{
  "time_shift_ms": 100,
  "n_mels": 40,
  "spec_augment": true,
  "encoder_weight_standardization": false,
  "encoder_stem": "single",
  "decoder_layers": 6,
  "decoder_norm": "layernorm",
  "decoder_norm_position": "pre",
  "decoder_mlp_ratio": 4,
  "decoder_fused_qkv": false,
  "decoder_positions": "learned",
  "orthogonalizer": "newton_schulz_5",
  "lr_schedule": "wsd",
  "warmup_steps": 320
}
Rows from block 2 of the text decoder, named by matrix and row number. Rows with one number belong to one neuron. Each number is 50 + 12 x the weight over its row's rms, rounded and kept within 0 to 99. All counts start at 0. After the name is the row's rms in percent of the matrix's.
# fc1: MLP up (decoder.blocks.2.mlp.fc1.weight, 1024x256), inputs 172-255
# fc2: MLP down (decoder.blocks.2.mlp.fc2.weight, 256x1024, transposed), outputs 172-255
fc1.282 041:54 40 69 57 50 75 33 51 59 39 39 57 45 40 42 58 43 39 26 52 67 55 40 45 30 61 50 41 58 56 65 69 38 67 47 42 54 55 50 65 51 49 42 51 62 35 61 48 50 56 48 27 58 75 47 70 59 34 47 50 31 68 48 51 52 62 61 73 46 56 46 63 61 53 76 55 58 47 49 53 57 40 45 41
fc1.283 101:50 39 56 56 53 33 48 69 31 43 39 51 65 45 54 52 44 38 56 61 48 55 47 61 42 65 69 51 65 52 56 67 54 21 39 20 51 72 53 58 71 61 47 69 58 44 62 41 51 60 59 50 35 58 47 44 55 56 68 29 27 36 49 36 49 36 34 41 75 63 27 45 54 52 55 52 59 60 55 16 42 40 44 55
fc1.284 079:40 60 42 35 46 59 63 46 63 30 37 59 57 36 68 52 50 41 39 63 53 38 60 42 71 43 49 38 58 61 50 60 46 29 46 60 42 57 56 70 66 53 48 56 36 80 64 59 61 59 52 34 41 55 41 50 45 68 39 52 62 47 47 65 53 61 55 66 42 61 41 45 55 49 63 42 35 45 50 56 40 53 69 50
fc1.285 087:48 59 42 60 48 43 51 31 51 40 41 66 34 55 30 37 66 66 41 59 60 34 37 37 43 46 66 32 61 47 39 70 25 55 40 24 50 83 27 32 35 46 45 57 56 38 43 32 45 55 48 51 59 64 43 28 41 39 38 58 50 53 55 38 50 49 61 53 45 58 46 70 46 42 43 49 28 71 49 44 45 49 41 51
fc1.286 120:53 92 49 53 39 69 31 47 78 46 45 48 61 64 48 48 67 46 51 49 56 52 46 20 72 79 58 64 53 39 49 61 37 46 62 48 63 55 67 42 36 68 48 51 47 59 47 35 24 44 47 33 64 61 39 50 51 55 50 69 65 46 58 39 34 50 56 39 76 68 78 52 68 45 51 66 42 66 47 45 52 46 64 64
fc1.287 169:57 67 62 60 54 32 57 36 38 64 38 52 73 48 59 60 61 36 51 53 58 33 32 38 64 49 54 44 30 81 42 23 43 50 48 60 48 77 42 42 44 79 43 61 45 51 55 38 66 51 27 56 38 51 49 40 59 40 47 54 41 41 47 38 46 51 54 53 47 20 29 77 56 56 43 47 66 42 53 34 47 48 33 54
fc1.288 101:60 46 75 30 36 44 42 57 51 46 45 64 32 49 48 42 37 52 52 49 12 50 36 61 58 32 54 54 65 67 61 61 50 57 47 56 52 51 55 43 35 57 53 62 24 50 44 55 45 55 50 55 62 62 44 48 73 47 44 64 74 46 56 51 67 41 36 58 63 54 66 46 59 54 38 55 41 52 54 33 77 37 50 39
fc1.289 078:47 58 59 47 58 29 47 39 47 56 52 33 64 46 60 47 35 51 50 70 42 66 65 38 54 71 40 38 48 67 45 43 51 62 43 42 33 60 51 37 54 28 42 44 51 52 54 36 51 43 38 35 43 60 35 59 47 62 58 38 63 42 76 44 46 35 47 55 55 34 45 51 53 49 76 60 66 69 49 44 45 33 50 46
fc1.290 070:42 35 51 51 37 47 66 55 42 58 73 50 48 48 79 47 42 47 60 55 48 63 48 49 45 52 60 40 41 37 56 59 65 70 46 29 48 74 41 48 43 65 48 74 56 46 47 55 38 35 69 51 35 42 18 51 70 46 44 61 29 67 46 67 63 52 36 51 39 52 30 53 38 42 18 32 58 42 76 43 67 61 54 53
fc1.291 054:37 55 61 45 38 67 57 68 41 27 77 52 63 57 46 37 65 63 40 57 43 52 63 46 47 40 59 57 31 45 37 45 71 54 55 49 34 75 57 58 40 49 37 67 65 31 44 47 42 57 54 44 31 61 53 48 49 43 42 70 49 46 50 56 66 41 58 27 39 23 36 55 34 71 43 47 63 60 59 46 49 35 34 46
fc1.292 061:39 53 75 73 59 46 35 52 53 50 41 38 33 46 46 44 51 51 57 52 49 34 42 68 27 52 42 43 28 48 51 47 52 45 38 55 66 52 42 44 61 45 59 61 27 59 36 40 75 64 33 43 45 56 48 44 42 51 35 58 46 56 71 60 55 52 65 67 53 30 57 55 41 75 60 56 62 54 42 44 17 46 42 37
fc1.293 137:53 38 47 73 43 68 57 35 49 38 47 64 49 41 55 48 36 53 56 43 31 53 45 56 57 35 44 43 51 54 53 64 49 52 47 54 46 33 53 52 53 46 40 46 52 53 48 51 66 45 37 65 48 32 65 38 55 55 44 47 47 70 63 52 41 31 33 58 45 68 34 40 48 49 64 56 69 38 55 56 46 51 48 54
fc1.294 157:58 31 46 45 69 51 51 70 45 57 41 52 52 56 65 43 23 43 49 53 80 42 55 48 63 42 43 60 56 44 40 44 40 36 51 57 42 54 44 56 41 23 43 58 29 55 42 40 57 57 55 55 63 48 70 40 75 58 61 44 27 59 85 39 53 50 41 47 43 46 46 39 49 54 55 27 38 57 54 60 57 52 64 52
fc1.295 125:56 49 75 70 47 61 42 51 56 45 38 56 48 46 40 46 66 33 50 44 73 34 51 48 48 27 41 49 45 36 54 50 50 53 40 26 60 59 45 40 50 69 74 56 49 45 56 37 60 62 39 62 49 53 65 63 38 40 49 63 52 49 68 40 36 29 66 53 51 35 26 70 32 25 61 54 61 65 29 68 46 36 58 81
fc1.296 128:46 74 42 44 35 44 35 43 73 54 52 55 45 42 36 44 40 61 53 60 42 40 49 26 76 54 55 51 43 45 37 29 21 44 57 39 58 62 41 37 39 51 65 48 70 57 46 40 48 49 39 53 51 38 30 45 71 22 51 60 62 50 34 45 56 44 56 52 34 30 69 47 39 42 64 57 44 54 51 56 43 63 44 39
fc1.297 073:61 32 51 49 58 56 69 22 30 34 68 52 58 57 17 42 38 73 56 38 48 54 54 49 53 63 60 68 34 74 96 65 60 54 68 50 53 53 48 63 72 42 28 67 26 59 45 47 43 60 67 47 65 58 52 45 60 48 68 55 53 57 57 28 56 64 65 43 54 50 37 56 34 52 64 39 57 52 61 43 55 26 53 51
fc1.298 037:52 65 54 33 13 46 39 48 55 54 55 47 38 40 45 36 69 54 53 58 65 56 34 54 34 56 69 53 31 57 61 47 46 33 35 47 65 43 68 83 47 42 52 45 20 51 46 48 33 53 31 33 70 51 49 50 32 16 74 28 53 47 45 36 39 51 54 51 45 53 54 67 30 39 58 63 55 63 46 31 48 59 58 52
fc1.299 067:34 28 66 40 54 56 42 50 37 39 29 40 39 53 52 52 60 48 49 40 48 71 52 32 17 66 33 51 61 61 57 52 51 59 59 61 61 44 50 67 60 57 42 32 29 52 42 47 42 53 41 65 52 56 52 55 49 69 63 55 34 67 31 47 32 51 58 60 29 33 39 39 38 39 50 26 49 37 75 56 48 57 45 46
fc1.300 083:58 26 49 58 51 36 54 50 52 41 39 51 51 64 50 62 39 47 64 47 45 50 59 62 72 54 22 61 70 45 31 38 53 44 70 34 52 47 30 64 35 50 46 58 35 55 48 42 60 39 52 50 63 67 59 40 62 57 37 50 46 34 61 23 77 43 54 81 46 57 50 50 63 47 51 44 44 72 40 66 32 35 56 35
fc2.282 079:53 38 34 57 66 52 46 50 42 52 75 45 58 67 47 43 53 39 68 68 46 33 41 52 70 51 39 34 41 46 35 43 33 56 67 47 52 48 55 40 44 51 32 71 66 59 60 62 36 66 52 28 67 49 60 42 58 57 47 56 45 68 50 49 45 47 53 54 42 41 54 55 53 65 54 58 69 57 47 45 43 36 58 44
fc2.283 114:42 33 43 67 29 43 57 50 64 52 49 52 51 41 36 43 42 45 64 56 37 39 47 45 47 36 58 63 40 52 65 41 50 62 18 62 57 32 27 47 41 64 55 03 51 81 41 49 46 53 30 54 67 44 66 34 57 54 58 49 42 53 40 63 36 53 61 52 59 46 77 44 50 38 73 44 55 31 45 46 71 49 28 66
fc2.284 093:43 54 35 68 39 44 45 48 38 52 67 49 39 53 48 70 56 59 69 36 41 52 46 44 48 52 62 55 48 47 60 40 45 53 70 33 40 32 56 49 46 39 52 72 68 18 50 46 54 29 69 34 74 50 61 66 48 35 48 62 45 37 18 46 37 19 64 45 70 38 55 66 54 48 48 64 59 60 47 56 59 48 26 52
fc2.285 091:52 49 69 50 44 44 44 25 51 32 48 77 62 50 42 42 46 57 35 42 57 47 45 47 53 69 41 57 50 50 82 48 44 43 42 67 50 33 51 52 69 40 61 63 58 38 48 46 61 45 59 53 46 47 48 40 33 47 44 56 54 49 78 59 76 50 62 37 16 42 46 46 50 41 51 51 79 64 44 65 70 47 53 46
fc2.286 122:43 57 41 49 60 31 49 61 61 38 63 40 74 38 52 50 55 55 44 79 74 43 58 45 55 51 27 55 37 43 52 38 41 38 57 50 57 42 45 46 72 50 61 34 35 86 59 50 52 38 58 45 57 40 95 37 58 57 65 53 48 52 64 46 60 52 49 38 48 53 64 64 50 37 72 44 51 47 49 51 49 59 57 49
fc2.287 119:78 44 37 57 53 41 21 49 44 50 24 45 57 63 39 47 48 65 51 74 38 39 65 50 56 46 48 60 76 52 59 52 70 60 23 52 50 48 35 53 39 43 45 44 47 56 43 40 33 54 50 52 75 54 41 35 38 61 49 50 56 25 67 61 55 51 52 50 48 49 60 64 46 50 57 36 46 65 48 64 46 56 27 47
fc2.288 094:49 40 40 41 64 50 47 61 49 64 70 63 49 36 29 56 49 40 45 43 53 62 48 39 28 46 68 57 60 60 60 51 76 39 67 45 23 50 49 54 33 61 55 44 49 52 59 57 66 29 66 89 28 50 46 47 58 32 42 40 54 49 30 61 48 23 29 50 62 56 59 49 41 54 42 36 42 31 55 38 43 52 54 29
fc2.289 095:45 48 41 63 40 54 58 55 46 39 59 77 57 41 31 57 68 70 36 17 46 58 36 46 36 56 31 42 67 40 60 73 43 32 63 52 61 46 68 59 52 65 67 38 31 57 41 52 30 44 53 43 57 51 51 43 64 48 44 42 40 58 33 50 55 46 43 45 50 54 48 34 47 31 48 47 45 45 51 55 51 73 61 59
fc2.290 106:74 52 63 44 60 62 39 52 48 28 34 39 54 56 56 55 34 35 38 50 73 32 43 51 53 49 49 61 49 52 56 39 53 43 61 55 43 33 26 47 63 35 56 43 47 57 44 41 83 64 60 63 63 53 43 46 40 43 49 51 48 47 30 48 45 56 78 69 54 56 39 64 47 72 80 68 73 68 53 38 55 50 44 53
fc2.291 090:54 53 57 30 82 58 58 38 56 57 62 43 73 43 37 41 46 54 50 47 38 61 48 44 43 61 38 50 53 33 62 46 46 42 43 58 50 39 47 57 59 58 70 43 49 42 55 60 43 28 65 70 66 55 34 30 67 55 47 60 42 48 51 62 62 79 45 73 68 68 51 54 45 43 74 30 54 50 37 31 89 47 50 52
fc2.292 064:42 51 45 49 63 87 55 65 64 53 40 59 59 71 41 38 31 45 52 51 69 37 44 55 62 43 46 36 50 43 62 35 48 24 50 44 52 30 52 63 23 53 62 48 59 43 77 43 33 38 70 60 50 36 33 39 50 51 64 42 52 65 37 33 39 49 32 59 42 81 59 57 50 38 43 46 47 48 77 52 45 60 48 33
fc2.293 120:46 50 59 67 25 31 48 52 58 63 65 51 45 52 46 63 57 53 70 55 61 58 57 50 53 60 87 42 46 49 40 53 71 49 55 54 55 56 57 35 44 45 76 35 42 47 54 38 28 35 56 43 52 46 41 43 49 40 60 46 36 43 30 54 54 46 36 57 59 55 61 70 60 50 50 20 37 53 46 33 54 53 50 61
fc2.294 119:40 46 48 61 75 35 43 63 37 43 48 51 53 48 43 54 71 49 55 40 38 58 41 44 65 43 21 59 63 53 41 58 46 45 37 50 56 58 34 57 57 61 44 60 78 36 48 40 37 36 42 52 47 45 37 43 45 49 55 55 53 78 41 58 48 48 52 49 81 24 34 56 61 47 51 68 46 67 41 51 59 62 50 41
fc2.295 113:48 38 48 42 59 32 51 59 32 52 49 47 41 55 36 47 42 45 32 45 52 55 57 58 43 59 22 37 60 54 43 52 50 50 45 59 62 59 58 60 48 48 47 64 31 64 64 39 26 25 50 53 63 51 56 65 39 47 61 62 43 30 19 61 40 85 50 63 54 28 78 57 43 55 54 52 26 71 55 68 38 43 52 53
fc2.296 105:48 50 57 78 63 38 64 49 54 51 44 47 44 58 39 59 34 52 61 40 42 58 48 45 46 59 23 62 41 53 59 45 77 54 24 70 41 50 51 53 51 43 60 82 29 41 45 36 69 57 45 58 44 62 53 52 54 53 38 48 65 40 90 82 42 68 42 58 73 50 38 41 47 64 44 49 48 54 46 54 51 43 57 44
fc2.297 085:58 41 64 37 47 60 55 48 45 47 56 41 37 37 67 69 47 52 60 59 53 39 41 57 43 27 47 36 48 50 43 49 75 57 43 73 66 59 58 43 39 30 80 33 67 50 55 59 56 44 44 40 62 49 66 38 31 66 46 54 29 46 38 61 56 38 25 58 29 46 73 71 45 47 59 53 19 56 60 48 26 40 50 64
fc2.298 067:63 46 60 50 59 69 65 48 45 60 41 55 60 47 43 66 38 28 34 50 53 50 44 62 38 45 36 73 53 40 53 51 50 43 65 22 44 49 53 58 53 82 45 57 44 44 71 43 46 33 38 41 34 56 42 52 39 44 43 59 36 52 59 41 50 59 47 65 61 44 24 56 41 66 62 21 47 49 37 51 47 43 53 39
fc2.299 075:63 52 39 45 75 49 44 64 75 57 45 63 40 45 52 46 49 42 81 76 68 58 53 49 66 38 60 54 40 50 57 34 55 36 64 34 55 35 58 56 43 44 54 48 40 44 48 44 52 70 60 45 36 65 16 57 50 43 47 36 79 44 58 41 55 43 26 41 66 57 55 77 54 53 35 35 45 59 60 39 66 47 50 58
fc2.300 063:32 54 51 56 51 60 56 48 51 57 53 39 30 60 55 37 36 39 45 45 44 66 55 54 47 62 65 54 38 43 64 53 77 60 23 52 59 25 49 57 57 46 23 35 58 47 35 44 43 66 59 54 69 49 27 57 44 45 47 46 52 56 52 34 39 45 64 13 65 47 59 56 50 60 57 68 68 51 59 49 70 32 60 68